Rows from block 7 of the audio encoder of a small contrastive audio-text model, named by matrix and row number. Rows with one number belong to one channel. Each number is 128 + 24 x the weight over its row's rms, rounded and kept within 0 to 255. All counts start at 0.
After each channel's rows are labels from the 100 clips, of 14848, where the channel reaches its highest value: "lies over" is the class under the peak. Only what is clearly more common there than usual is listed. The data: babble in 24 made-up languages, each with its own sounds, syllables and stress or tones, from a formant synthesiser. In brackets: how many of the 100.
# convs0: first width-7 conv (encoder.blocks.7.convs.0.weight, 128x128x7, each kernel summed), inputs 0-42
# convs1: second width-7 conv (encoder.blocks.7.convs.1.weight, 128x128x7, transposed, each kernel summed), outputs 0-42

convs0.98 [137 153 142 147 137 157 117 128 166  88 192 109 139 227 117 124 140  83 116 138 122 108 141 125 132 132 131 129  47 152 132 103 161 125  90 131  77 114 115 120  89 131  87]
convs1.98 [136 130 105 134 128 136 163 111 178 166 143 112 141 183 130 126 131 122 107 202 111 161 157 137 135 106 139 108 120 117 135 150 128 102 123  80 135 101 128  98 138 102 100]
lies over: silence (93)

convs0.36 [149 155 146 135 164 110 142 112 122 121 106  84 105 101 169 143  92 168 142  89 133 126 120 170 132 113 128 128 105  94 114 116 131  93 122 139 132  90 119 120 144 139 116]
convs1.36 [ 84 172 128 125 146 115 129 139 121 147  90 108 176 106 172 135 111 153 134 114 149 108 155 163 170 105 148 134 136 146 117 120 106 132  92 139 110 133  99  96 159 106  94]
lies over: /ɔɪ/ (93)

convs0.112 [107 119 134 134 121 125 145 115 101  97 113 138  91 138 109 127 135 129 149 114 103 140 131  92  85 139 107 143 113  75 126  87 114 152 127 112  97 129 156  98 136 116 169]
convs1.112 [ 79 127 113 158 100 139 113 125 118 141 145  89 135 144 112 122 118 146 174 111 125 165 106  99 165 110  86 187 111 129 142 142 113 147  90 173 124 143 131 111  93 112 153]
lies over: /ɔɪ/ (55)

convs0.58 [143 111 119  96 119 121 109 122 103 133 136  94 113 150 100 112 152 124 138 120 144 108 124   0 137 138 147 126 125 121 124 132 133 115 187 135  84 158 137 124 145 119 128]
convs1.58 [120 108 143 141 107 109 165 127 113 149 160 144 130 118 129 104 149 128 121 185 117 132 145   4 140 114 118 181 128 131 134 112 174 125 128 157  89 138 113 113 130 117 134]
lies over: /ç/ (81)

convs0.19 [143  97 125 120 108 156 121 124 141 124 137  47  92 140  84 155 106 160 107  97 134  99 116 183 115 138 151 113 124 144 141 138 173 120 149 121 149 137 105 164 113 135 116]
convs1.19 [169 128 105 117  96 116  99  92 130 112 165 119 184  92 122 166  88 123 119 158 109 134 131 161  98  91 173  99  98 148 102 119 158 133 137 111 119 144 115 131 158 102  96]
lies over: /k/ (48); /k˭/ (40)

convs0.39 [128  94 134 144 124 132 124 105 138 136 205 110 118 150 120 109 116 117 147 112 118 103 134 132 118 123 136 123 109 127 112 129 100  99 100 116 113 103 128 130 158 129 127]
convs1.39 [116 108 107 145 105 102 103 132 145 217 121 127 141 185 131  91 153  96 125 198 123 135 163 116 154  62 105 109 193 132 117 146 132 121 147 121 117 111 114 138 119 129 131]
lies over: silence (89)

convs0.89 [135 108 118 106 120 121 116 115 128 147 132 132  98  93  76 150 112 113 140  97 156 111 132 142 116 161 132 134 157 161 137 201  88 130 116 116 132  82 120 130 108 126 173]
convs1.89 [113 127 125 118 139 119 174 139 165 139 122 154 159 133 116 180 107  99 100 164 221 143 121 116 158 178 136 143 154 133 153 122 123 128 132 132 132  96 112 108 138 139 158]
lies over: /ts/ (29)

convs0.46 [138 127 132 114 150 121 129 103  81 127 127  90 133 151 181 109 115 130 144 120 149 128 143 153 125 137 104 149 146 190 147 110 137 190 147 125 122 178 123 188 147 135 114]
convs1.46 [134 102 102 160 124 128 120 117 114 131 150 142 148  95 149 127 153 115 114 143 141 134 114 136  60  91 150 130 168 127 128  93 150 140 160  66 121 114 112 167 130 108  94]
lies over: /aʊ/ (80)

convs0.71 [149 114 128 123 130 123 131 117 161 114 144 148 118 144 153 113 158  97 150 121 130 125 127  11 123 169 124 122 155 128 155 125 150 122 131 129 118 126 118 104  99 131 126]
convs1.71 [144 114 160 106 122 136 147 106 137 138 110 109 110 157 137 115 150 113  94 105 105 124 134  42 177 115 166 154 132 129 131 110  88 132 115 162 101 147 100 122 125 110 123]
lies over: /ç/ (96)

convs0.31 [123  90 136 130 129 137 141 127 100 112  87 143 127 110  92 156 130 194 120 125 155 151 149 172 126 146 113 129 144 104 139 165 142 134 122 122 103  91 121 134 162 119 124]
convs1.31 [135 107 132 164  89 142  69 134  89 117 170 132 131 105  88 142 100 141 156 139 147 148 140 170 118 162 150 106 175 113  99 119 123 137 110 157 106  78 173 118 119  80 109]
lies over: /ɑ̃/ (32)

convs0.126 [194 132 132 183 158 171 125 156 113 103 126 132 153 142 144 115 120 127 139 118 140 140 124 110 116 149 134 132 136  91 113 154  95 136 137 129 124 107 115 108 107 167 115]
convs1.126 [212 130 146 178 168 162 100 172 114 123 122 111 186 136 129 126 143 139 169  99 164 122 121 119 127 124 136 180 129 109 110 119 113 140 131  84 100 149 118 141 140 150 145]
lies over: /ɛ/ (30)

convs0.64 [ 93  98 142 132 114 127 110 127 100 124 101 184 138 131 110 149 131 160 150 107 144 113 113 239 126 123 115 135 124 249 149 140 132 137 119 119 151 113 114 128 134 139 147]
convs1.64 [125 108 124 123 118 129 133 117 115 172 138 162  88 154 120 117 109 123 119 154 126 135 124 154  94 115 153  67 114 147 124 126 139 107 132 109 130 131 134  98 137 151 159]
lies over: /tʃ/ (36); /ʃ/ (30)

convs0.127 [167 101 107  90 129 141 117 133 156 140 121 148 144 126 145 113 126  58 159  99 102 115 106 122 116 120 102 115 148 136 132 140 143 151 112 124  53 158 122  81 145 145 128]
convs1.127 [124 135 121  86 150 164 139 126 123 144 153 115 117 145 114 121 140  66  93 108 140 144 116  90 101 104 140 146 112 124 143 139 105 149 135 125 138 171 126 143 106 131 119]
lies over: /u/ (40)

convs0.125 [132 149 127 148 113 123 121 167 138 114 123 144 147  99 139 142  97 115 147 117 125 196 122 117 127 129 149 141 110 131 106 143 113 128 112 129 112 134 191 116 109 118 113]
convs1.125 [120 122 130 144 129 124 123 166  64 115 127 127 151 113 102 115 132 105 162 120 134 125 120 130 164 123 118 146 111 117 123 129 114 127 129 162 148 133 165 137 122 144  98]
lies over: /ǃ/ (26)

convs0.96 [145 150 127 118 165 119 117 143 164 138 115 141 144 170 134 138 133 121 115 142 118 122 128 120 119 163 139 100 140  75 133 112 154 114 117 157 106 139 141  95  93 113 109]
convs1.96 [116 158 137 132 129 109 110 141 125 135 116 130 120  90 121 113 127 148 118  99 131 138 109 140 188 109 117 122 135 114 129  98 114 102 100 135  75 152 160  53 117 123 123]
lies over: /ɔɪ/ (44); /aɪ/ (29)

convs0.74 [136 167 127  79 160 189 122 148 142 132 135 183 137 141 136 170 101  78 107 160 121 119 155 112 126 114 181 129 117 114 152 121 129 143 132 121 116 114 152 153 117 153 137]
convs1.74 [131 142 135 107 142 184 128 173 138 142 166  96  49 117 115 121 143 139 166  88 135 189 164 126 157 143 122 148  75 120 156 135  96 125 126 117 112 106  98 145 117 110 110]
lies over: /i/ (25)

convs0.0 [128  25 141  96 136 130 128 150 134 116 117  40 200 132 151 144  81 139  80 144 133 117 131 142 105 150 104 121 145 157 141 135 151 137 135 115 133 132 121 153 153 132 130]
convs1.0 [141  95 168  74 136 139 111 140 119 144 136  94 221 119 121 122 150 121  72  99 121 145 140 123 113 103 100 121 111 139 135 100 122 147 123 113 137 138 121 148 107 132 121]
lies over: /ç/ (32); /ts/ (27)

convs0.82 [131 117 110 133 126 155 122 134 134 127 135 120 129 141 109 113 123 136 139 109 130 110 125  93 129 154 146 112 104 112 131 102 141 122 127 126 120 136 130 109 146 117 113]
convs1.82 [152 127 107 126 130 133 172 106 108 118 115 142 122 113 121 100 123 141 161 182 135 142 135 123 113 115  38 165 110 102 141 121 154 121 143 131 129 132 135 138 115 125 129]
lies over: /t˭/ (53)

convs0.40 [120  79 133 125 117 105 148 113 117 136 115  99 122 142 141  78 124 130 127 119 160 144 135 177 128 130 139 134  99 117 157 149 146 161 155 115 117 148 116 137 172 114  84]
convs1.40 [121 133 178 122 130 111 119  78 128 147 137  78  96  93 106 136 107 114 112 175 117 123 160 149 127  85 112 122 121 135 100 127 159 141 136 133 138 156 105 144 132 134  88]
lies over: /tʃ/ (32)

convs0.99 [139  90 107 136 106 129 136 170 145 131 137 150 138 104 137 172 176 116 165 145 133 116 120  85  86 105 125 123 145 184 132 132 117  71  96 133 140 124 116 139 170 140 120]
convs1.99 [126 117 163 130 130 105 101 123 100 153 109 102 120 151 135 156 126 119 124 108 144  89 111 118 140 109 122 140 229 141  83 106 124  93 141 149 142  83 119 139 106 136 141]
lies over: silence (91)

convs0.52 [121 219 109 132 152 134 124 128 168 136 171  98 148 138 111 102 189 137 131 118 141 127 134 160 155 113 122 118 175 132 128 128  98 149 112  84 125 127 133 129 121 126 129]
convs1.52 [ 68 143 125 154 140 111 119 123 153 150 128 111 134 167 130  88 137 100 113 127 127 122 101 129 165 106 130  95 198 130 121 113 140 148 128 124 110 129 156 143 144 136 133]
lies over: /ɑ/ (27)

convs0.120 [111 177 124 151 117 136 125 128 106 141 115  97 195  88 111 124 122  87 107 102 118 129 117 102 139 146 169 122 133 108 185  98  73 149 124 126 131 152 129 103 134 139 106]
convs1.120 [ 47 123 149 196 133 116 128 175  93 113 105  93 174 130 123 164  97 128 136  92 109 107 101  91 151 131 124 110 100 137 114 122  91 119 115 148 149 161 139 134 129 133 147]
lies over: /ɑ̃/ (30)

convs0.78 [113 107 114  89 122 115 114 114 138 110 121 208 166 148  87 112 176 114 118 139 130 137 122 147 156 103 144 124 114 159 129 106 135 125  94 138 102 119 122 123  84 128 187]
convs1.78 [134 142 138  80 157 101 113 132 153 106 116 171 181 146 112 102 163 106 101 127 138 122 124 101 155 150 123 110 103 112 175  96 125 129  74 140 136 164 142  98 100 101 156]
lies over: /ɛ/ (49); /æ/ (45)

convs0.42 [149  97 136 111 143 139 135 131 151 135 110  73  90 139 158 135  58 129 148 134 144 118 127 162 145 129 154 125 111 184 132 168 151 163  97 134 146 112 109 145 173 106 124]
convs1.42 [150 129 143  96 157 122 130 119  94 156 134 108 133 136 114 135 106 100  69 158 142 120 120 134 120 106 174 144 114 136 113 128 144 131 106  86 144 127 101 148 134  78 131]
lies over: /tʃ/ (25)

convs0.113 [191 115 117 111 138 119 125 106  99 138 102 128 116  87 107 145 108  87 144 123 138  85 115 167 173 122 130 144 121 112 120  87 103  92 144 127 149 164 146  92 119 125 137]
convs1.113 [180 129  72 109  83 137 110  93 153 131 124 127 127  89 118 134 126 113 191 114 144 121 105 117 163 108 150 133 136 124 147 112 118  84 178 120 119 193 111  90 136 115  92]
lies over: /ǃ/ (42); /x/ (29)

convs0.7 [123  76 136 102 142 132 132 112  93 128 117  90  99 133 148 138 125 168 110 127 115 108 113 133 121  95 141 125 130 168 131 133 151 188 141 109 108 171 129 117 100 139 111]
convs1.7 [144 109 103 128  99 154 184 173 184  95 131 120 143 126 145 155 108 152 116 152 109 101 152 126 125  74 105 130 140 135  81 148 127 171 123  93 108 162 127 158 104 117 108]
lies over: /x/ (42)

convs0.103 [126 167 175 147 119 102 164 141 130 120 145  78 111 158 172 130  91 198 139 154 110 127 134 130 116 148 145 119  65 139 121 115 101 108 142 151 143 104  98 114 168 119 120]
convs1.103 [125 159 148 131 113 102 127 148 144 169 116  70 122  93 187 123 106 141 118 127 145 122 161 138 146 116 120 138 138 135 128 101 156 112 104 100  95 120  94 116 155 114 120]
lies over: /ɔɪ/ (66)

convs0.24 [ 94 137 116 120 143 114 142 131 145 151  95 123 102 133 146 124 157  81 121 103 126 109 115 168 164  80 120 108 116 129 101 107 166 120 164 133 155 187 126 139 127 111 131]
convs1.24 [102 118 117 136 143 124  49  80 138 130 157 142 103 148 138 101 139 112 132 145  51  94 128 171 139  80 103 107  94 145 109 126 131 141 104 128 147 167 151 148 128 114 114]
lies over: /dʒ/ (36); /tʃ/ (35)

convs0.49 [144 150 128 135 145 122 101 109 112 155 107  43 135 116 118 125  70 118 129  85 129 117 101 135 127 160 137 136 119 152 126 117 130  96 147 135 123 124 121 113  88 120 114]
convs1.49 [106  95 136  89 108 107 125 108 143 142 123  65 148 146 126  85  87  94 112 146 112 103 120 121 163 103 103 124 125 123 124 138 108 107 143 144 135 143 135 122 113 101  99]
lies over: /ts/ (49)

convs0.124 [166 204 119 149  98 123 127 132  99 133 112 112 196  87 155 152  87 138 139 128 119 114  92 113 117 135 127 132 151 114  98  84 109 145 148 126 140 172 133 116 109 137 136]
convs1.124 [154 141  72 136  76 145 135 159 132 136 140 104 161 107 149 118 157 110 139  87 125 108 114 102  86 124 169 158 112 120 132 122 123 137 131 148  84 135  93 156 139 126 137]
lies over: /aɪ/ (36); /aʊ/ (35)

convs0.123 [170 117 127  95 206 158 113 115 127 131  95 108 107  98 107 130 127 145 133 141 153 153 126 121 130 144 198 140 104 131 115 154 139 104 119 120 144  63 128 141 213 150  97]
convs1.123 [158 124 140 123 145 140 104  89 175 117 130 134 151 141 101 102 123 148 156  63 178 146 103 109 109 122 181 184 115 106 140 107 122 117 127 140 162 111 120 129 142 133 109]
lies over: /ɔ̃/ (30)

convs0.2 [149 155 114 102 103 115 123 133 108 141 106 150 133 117 106 124  96 108 128 105 149 123 128 142 106 111 161 137 108 115 135 164 140 109 110 108 118  87 114 102 112 105 136]
convs1.2 [141 125  92  69 173 117 185 178 151 137 135 131 113 124 117 106 113 126 115 102 119 161 108 152  96 107 163 128 128 134 143 134 106 116 103 101 101 101  87 143 142 128 149]
lies over: /u/ (46)

convs0.20 [137  57 142  99 131 117 134 100 110 121 117 134  94 144  97  99 128 120 119 108 121 113 103 117 140 140 165 123 132 132  91 121 198  98 142 152 144 123 151 123 152 122 159]
convs1.20 [121 131  84 127 120 129 135 122 130 100 159 148 120 134 126 108 117 120 142 161 120  96 177 128 112 122 157 160 106 147  80 157 160 124 123 119 139 100 138 156 113 157 120]
lies over: /ts/ (28)

convs0.100 [125 117 131 130 125 167 128 205 160 151 134 114 138 114 138 135 138  64 107 119 125 147 144 102  87 124  81 125 104 101 127 169 142 155 150 132 106 112 106 142 126 106 125]
convs1.100 [123 119 136 136 140 148 154 200 115 134 144 151 150 108 158 123 173 113 123  89 133 187 149 121 112 136  98 176  98 118 120 164 148 155 151 106 102 127 136 138  97 103 124]
lies over: /aʊ/ (81)

convs0.10 [149 126 122 103 148 126 132 134 145 149 115  89 112  73 109 151 153 117 151 134 131 116 125  95 129 108 149 131 113 143 114  94 108 207  59 131 119 152 149 123  98 132  72]
convs1.10 [115 140 124 113  79 179 152 129 143 114 135  49 101 133  87 111 131 110 162 123 124 147 133 136 114 117 118 159 136 123 138 129 122 178  43 103 138 147 176 148 138 119  56]
lies over: /æ/ (95)

convs0.118 [141 111 107 116 102 111 114 113 171  89 167 113 120 130  96 135 137 140 139 102 158 140 106 133 101 137 151 142 103 131 121 109 122 147 111 115 164 108 126 133 103 140 128]
convs1.118 [160  85 140  99  68 110 102 109 120 117 154  82 117 161  99 131 121 129 123 114 141 185 146 113 144 141 131 139 102 124 143  98  97 104 108 128 158 101 124 157  94 129 151]
lies over: /k/ (32)

convs0.37 [139  88 138 113 186 117 144 107 116 153 118 111 118  93 176 134 143 146 142 144 164 106 134 161 114 112  90 134 118 131 135 126 150 160 142 167 156 149 137 144 148 130 113]
convs1.37 [164 112 177 104 119 111 103  89  92 144 149  90 134 114 141 116 109 114 124 120 129 109 147 185 115  86 139 120 139 135  82 121 154 118 117 103 113 155  94 107 105 126  84]
lies over: /tʃ/ (50)

convs0.15 [145  95 132 117 116 127 107 114 109 111 156 148 138 106 161 141 136 131 160 105 168 105 131 111 127 104 124 117 135 111 132 133 115 119 101  77  85 150 136 167 175 145 126]
convs1.15 [123 120 117 111 142 133 173 155 139 114 124 132 153 121 129 137 128 126 130  99 142  91 126  97 105  96 133 131 167 118  84 168  92 121 102  99 130 155 127 147  82 120 113]
lies over: /x/ (42)

convs0.114 [114 109 126 204 143  87 104 117 135 116 117 108 127  85  89 123 162 152 160 101 152 136 120 151 163 118 159 142 124 128 101 124  83  88 156  99  94 117  99 142 182 117 117]
convs1.114 [128 118 124 217 119 127 124 136 134 141 171 110 151 116 103 138 125 121 151 132 174 154 123 111 121 141 161 151 144 126 105 116 149 112 158 160 136 124 134 125 145 119 117]
lies over: /ɛ̃/ (32)

convs0.8 [129 183 142 138 122 128 141 126 130 111 183 159 135 149 160 130 126 116 114  67 137 109 128  83  86 111 119 122 203  58 120 118 136 153 104 133 127  99 105 115 109 137 126]
convs1.8 [131 126 148 119 105 127 125 129 151  98  89 118 118 159 167 120 155 128 121  17 113 144 122 126 176  97 146 131 209 110 130 145 158 127 134 130 115  98 133 138 139 147  93]
lies over: silence (91)

convs0.76 [130 112 100 134 128 101 120 123 129 126 117 136 141 125  81 133 112  98  88  92 148 113 107  97 116 122 114  94 126  49 124 113 115 139 193 143 125 176 157  91 157 169 127]
convs1.76 [121 123 155 145 126 113 147 142 149 115 187 136 160 168 130 128 163 123 112 116 136 177 142 103 168 112 120 132 119  88 145 146 161 108 164 181 104 130  87 127 133 132 115]
lies over: /ɔ̃/ (29)

convs0.72 [129 217 137 126  91 187 150 137  95 130 112 206 128  83 112 181 123  95 138 112 125 116 121 178 116 133 143 130 141 166 143 129 111 107 130 108 108 114 127 107 104 118 150]
convs1.72 [116 130 104 136  91 174 102 167 114 132 112 116  77 132 154 170 123 123 114  97 106 101  98 143 127 150 114  92 117 131 181 130  70 153 137 136 115 150 137 127 140 130 151]
lies over: /i/ (27)

convs0.34 [196 118 124  50  94 150 136 109 150 115 109  72 140 133  85  80 137 121  81 101 164 122 130 113 125  98 132 124 164 141 121 105 153 153 148 122 171 138 128 115 110 129 129]
convs1.34 [184 145 136  93  91 110  93 153 128 116 127 119 167 103  83  80 103 124 110  99 102 176 119 126 120  96 161 174  90 132 142 118 129 125 133 151  93 163  98 118 119 164 113]
lies over: silence (75)

convs0.117 [173 109  99  96 134 128 143 105 133 113  84 148 128 142  78  95 133 106 138  83 126 152 115 142 131 140 136 130 120 118 111 111 166 101 109 138 128 125 123 133 107 166  94]
convs1.117 [138 132 128  76 135 165 107 113  96 122  65 140 124 140 115 114 107  92 141 132 134 138 104 117  96 110 169 118  85 127 132 175 121 130 122 104 160 141 146 139 119 142 110]
lies over: /i/ (40); /u/ (37)

convs0.38 [118 118 132 141 123  93 108 119 155 111 117 160 129 133 113 104 125 100 105 126 136  99 112  82  84 111 133 108 105  71 130 133 123  89 133 141 107 162 119 111  85 138 143]
convs1.38 [ 95 178 131 134 117  99 146 152 140 116 124 150 150 122 103 136 130 132 126 107 103 147 132 128 128 100 111 146 132 111 112 147 153 107 117 137 110 118 129  85  96 137 139]
lies over: /aɪ/ (50)

convs0.1 [111 109 108 129 128 116 126 147 161 122 157 159 134 142  26 110 151  99 109 150 132 117 123 136 183 128 127 113 120 162 133 111 127 103 160 114 161 169 106  80 112 123 121]
convs1.1 [105 116 135 152  95 135 137 138 170 105 144 146 130 129  66 109 131  98 136 138 128  88 132 122 182 120  93 127 134 154 148 136  88 124 166 117 154 139 131  81 126 124 103]
lies over: /ɑ/ (61)

convs0.92 [ 98 191 135 127 129 134 139 154 134 136 132  93 113  95 102 134 135 169 147 132 145 135 135  57 136 103 114 127 105 107 119 129 112 124  92 149 127 115 126  92 165 152 108]
convs1.92 [121 156 167 123 184 132 172 122 152 122 130  96 139 128 129 116 115 147  94 144 133 125  84 121 109 165 128 170 132 151 114 109 130 139 109 134 100 156  90 124 144 118  92]
lies over: /ɔ̃/ (40)

convs0.106 [161 135 173  89 119 127 157 169 140 139 120 101 124 149 133 123 136 146 143 126 186 140 119 114 139 159 113 137 133 129 103 164 122 152  98 175 106 108 108 123 128 159 112]
convs1.106 [160 150  96 132 138 167 148 147 139 121 101  97 142 123 135  87 114 133 121 111 140 160 175 129 101 168 177 113 124 132 109 138  99 117 100 122  77 115 108  96 110 103  69]
lies over: silence (69)

convs0.45 [111 157 141 120  83 106 140 116 152 115 126 161  93 140 181 146  76  85 113 116 136 112 123  94 118 120 117 155 124 146 132 129 158 125 175 120 121 133 106 133 137 129 164]
convs1.45 [ 95 140  90 147 128  96 108 138 141 126 110 179  69 110 126 150 116 119 130 134 108 118 127 121 134  96 100 126  98 131  58 135 141 134 153 123 145 141 108 140 127  78 143]
lies over: /aʊ/ (26)

convs0.12 [ 43 161 121 153 182 119 116 131 123 135 153 165 107 101 131 112 141 146 122 150 143 141 139 108 149 147 150 111 146 131  86 115 133 125 162 133 127 111 126 132 129 159 138]
convs1.12 [ 59 120  96 141 231 163 131 152 140 110 123 129 128 149 117 140 135 136 168 147 133  89 113 123 146  98 171 154 135 113 120 130 132 116 126 126 116 123 115 124 121 142  95]
lies over: /w/ (25)